config.toml
arch = "unet"
model = "model that predicts concentration at each pixel"
dataset = "reaction-diffusion patterns (Gray-Scott)"
train_examples = 95000
image_size = 48
crop_scale_min = 1
horizontal_flip = true
translate = 0.12
color_jitter = 0.1
norm = "groupnorm"
activation = "relu"
weight_standardization = true
pixel_unshuffle = 2
widths = [48, 96, 144, 192]
blocks_per_level = 2
block = "basic"
attention = false
upsampling = "transposed_conv"
loss = "mse"
targets = "concentration"
init = "kaiming_normal"
residual_init = "none"
optimizer = "soap"
beta2 = 0.99
lr = 0.0025
beta1 = 0.95
shampoo_beta = 0.99
eps = 1e-08
precondition_frequency = 10
max_precond_dim = 512
merge_dims = false
one_sided = true
adamw_lr_other_params = 0.0019
steps = 3600
batch_size = 64
epochs = 2.4
lr_schedule = "cosine"
final_lr_fraction = 0.01
warmup_steps = 720
weight_decay = 0.1
adamw_weight_decay_other_params = 0.05
Rows from block 5 of a small model that predicts concentration at each pixel, named by matrix and row number. Rows with one number belong to one channel. Each number is 500 + 25 x the weight over its row's rms, rounded and kept within 0 to 999. All counts start at 0. Numbers have three digits each.
Before each channel's rows are labels from the 100 images, of 14976, where the channel reaches its highest value: "strongest on" is what is common among them. Only what is clearly more common there than usual is listed. The data: reaction-diffusion patterns (Gray-Scott).
# convs0: first 3x3 conv (model.enc.2.1.convs.0.weight, 144x144x3x3, standardized in use, each kernel summed), inputs 72-143
# convs1: second 3x3 conv (model.enc.2.1.convs.1.weight, 144x144x3x3, standardized in use, transposed, each kernel summed), outputs 72-143

strongest on: feed 0.078 kill 0.061
convs0.104:491504496557469531490496489465489512521511480498549495514509495527493525473500494506507468457500495491485478526486483485535514454515508499502508468496493500482506476502510476482533486548539464479480556507522492489532
convs1.104:479499509499492529481456516500534486480550485469531472504546523493509493510534479475504517502491478493474483530477464512484490497546489505494530483513498507532475536500583483496502543534497514504478512450513551521464

strongest on: embossed
convs0.130:533516529554478507455515481520523472477485478516486497435511467544465517488539498483503502508525497507493465481529491503491498475491507488500477500490544488516521520522490489576545485492506484539530513487507479513476
convs1.130:495530540547505525504513556516507446476502500526506486511500487486514545520540506449492559494489526486532482515495496578488480497486496525489508512498529512511507498540500504503473557509522505509451497496491474529461

strongest on: feed 0.018 kill 0.051
convs0.133:524476468476509525503492512501499524497488484525493508497489457507520513517508570528527500471525543519464560512498517523565524480497497501527534465502458530524526471496510519466492508521522470466492472496506467518543
convs1.133:499543469496522462525497479505489515484455529496516522522466508480470498514481489502489479455508521449480495505526501494466532520481473441476502453535490509537488485491483526479500475479450523477536516512532504506516

strongest on: feed 0.058 kill 0.065; feed 0.018 kill 0.051
convs0.40:478535469516462527519503487464520484483499528506518494512529545559488502467541485482532529494528525478472481552491535514513500507487454486510524493506524487499502483505470517500474519518488483492501523485521473522516
convs1.40:509501501484510505484542545514476492473474489491509509518461504504522480480504494464494508503513460511526465521513447559487508471454497530487491489503472495463500477553479508496509531503507486523473478543486439444519

strongest on: feed 0.058 kill 0.065; feed 0.018 kill 0.051; feed 0.078 kill 0.061
convs0.72:508510498477486478512530483506516464488486522468490522504475542435493516511541455470514478511473512498465532493519497560494498510464487452512487464516487511517554439464505498483551472456506479507499527557533503527523
convs1.72:529491500482517504503526491515502511470475495531529514438483496500473473436473497479468529540540505492458459473498505513468521522473514438495484469524468530502455457530517517517506502479510519460477477499508459484481

strongest on: feed 0.078 kill 0.061
convs0.88:474448500507452494480513470472496532494478507467520502525453540534526542461508471521500500482473516484487475511487509491542486509475523481491476500508487511476511499516493512533473472495510482451528559479519500476508
convs1.88:492506497516505511516512558498513494467492470483489477496523491466470488487510470476531526514528512435537484526512445514500465482494457468488494495532511502450513489535528500509502500480438443525501512495491479550513

strongest on: feed 0.078 kill 0.061
convs0.1:492501531486487498550520547518443528501504500512476498499443531494542483562493542524522511526511513483466492530488591563488519476500502494506527489507471506509501511484515464502482485513495500502492493499528536556458
convs1.1:501484491500471476503498498489506498497511476552519497487446516478495501453461507500511508487540483503498486541514489504541467495469510527538469478495506505520481503481475479498517470522492453509479468536490474475575

strongest on: embossed; feed 0.078 kill 0.061
convs0.5:479568503519520530465514508491506505491489468536525506517540482555504480474500498497512473479524504482496501510507502512491490485509462461500530504522538501544466497550522496520545554510522480497492519515498465478490
convs1.5:536515483440498494490498491521479508478492495503510517537470561514476494490518483461493506495540511511532469498506500524471500501442481511481488486513533513471497459569518486482531529486469494484477487499501481480453

strongest on: feed 0.078 kill 0.061
convs0.66:477540516484496508491507515519481546500512469537521484549497516507529496503486469504531452526527481479499477526521547472521488500487522520506509487564485518515512471528547516454532531508480459491496524510514517528537
convs1.66:509498542529476481485507514476535497490549492510505499521490519504465487511521589519469483528504470501474487513520491503503475459524486511558500499478506510507477495488482475489478511504485520500490464483509494527537

strongest on: feed 0.018 kill 0.051; feed 0.078 kill 0.061
convs0.116:519537491506531537478512484490494492475485499487527523504504523547489498480519494486534462461529522487491495491483471505556514502507499458456534480479512509484496504536503486516477528505505499528513499545497447537490
convs1.116:499529545486512498486481499503504486488483530491491495520493534512519486529491466478495521503509535505496459527503505507496464498453498486452502519468535501534549517538457511504498508471527511494474501496472513449543

strongest on: feed 0.078 kill 0.061
convs0.108:479459528500501487518506499490491498528543493481521492467493489486478489529501480502485469538495479530548514430508476492502461505491550481529472499506483512527532527486513515443466494500514510521482436502496516530494
convs1.108:522501486524483520502483486492495477532508475486494487499532506525546492479501529525476513523493477529553446475478479505499486515542509544465504505508526452458501511465559500516503493512503477467530526479511537482460

strongest on: feed 0.078 kill 0.061
convs0.118:475496449512527512490503490490501498515480532460480533510480507518508525487527497491512478474511501462468496514516521533479490542519469481502530460478455479476539477502538535479494508488518476477536518508509476467478
convs1.118:517507469480536467510541504528492515502479507506526530502493477490506464520508525488492476490529523500470499517525506487501546543464482446491482450557510509477497475540487532473486498448476445492535486533519517521471

strongest on: feed 0.078 kill 0.061
convs0.36:481511470498518481456515479446482503512462524444521510537481496526514502466510494464496538455507530505470511487516520500506527534459485460473535497481484477503525474487507535498481532493539485511505504532508450508504
convs1.36:509525488479524454488575550543504505459500520505535520508533486482514515463500464474476495470557491511540499511539497487512488520477481470489503511553486550511501456540540516481501523484499478493503485510522463499545

strongest on: feed 0.078 kill 0.061
convs0.2:494500493462507519467514541468468546485459505504482515484512522507535487532475545541510476459531512499454525528473526537565496493513496487480511489497470562515500472503504492473473494507476479480477525527484481528516
convs1.2:514475525494470514488480499473474474536504512511518460554483511532502496487511509555496553492516499497501467524465483516571498505457473524491488525469519506510490546559447505496534499477451517512527476503501515478541

strongest on: feed 0.078 kill 0.061
convs0.70:553476507479485454500492490512528475491521473501527493469482486494500517481496483533509474468483484479526498493473500486509477484511509491457503515510495469512495512504534458550545474501498515502455500471529511539540
convs1.70:492484505488484519492395545501518499531529502493471465535535498514510493495540522509510468478489512463498523533487498506504491474526482503502502496486515472494517549489514477504490515524497503508517522497506545474539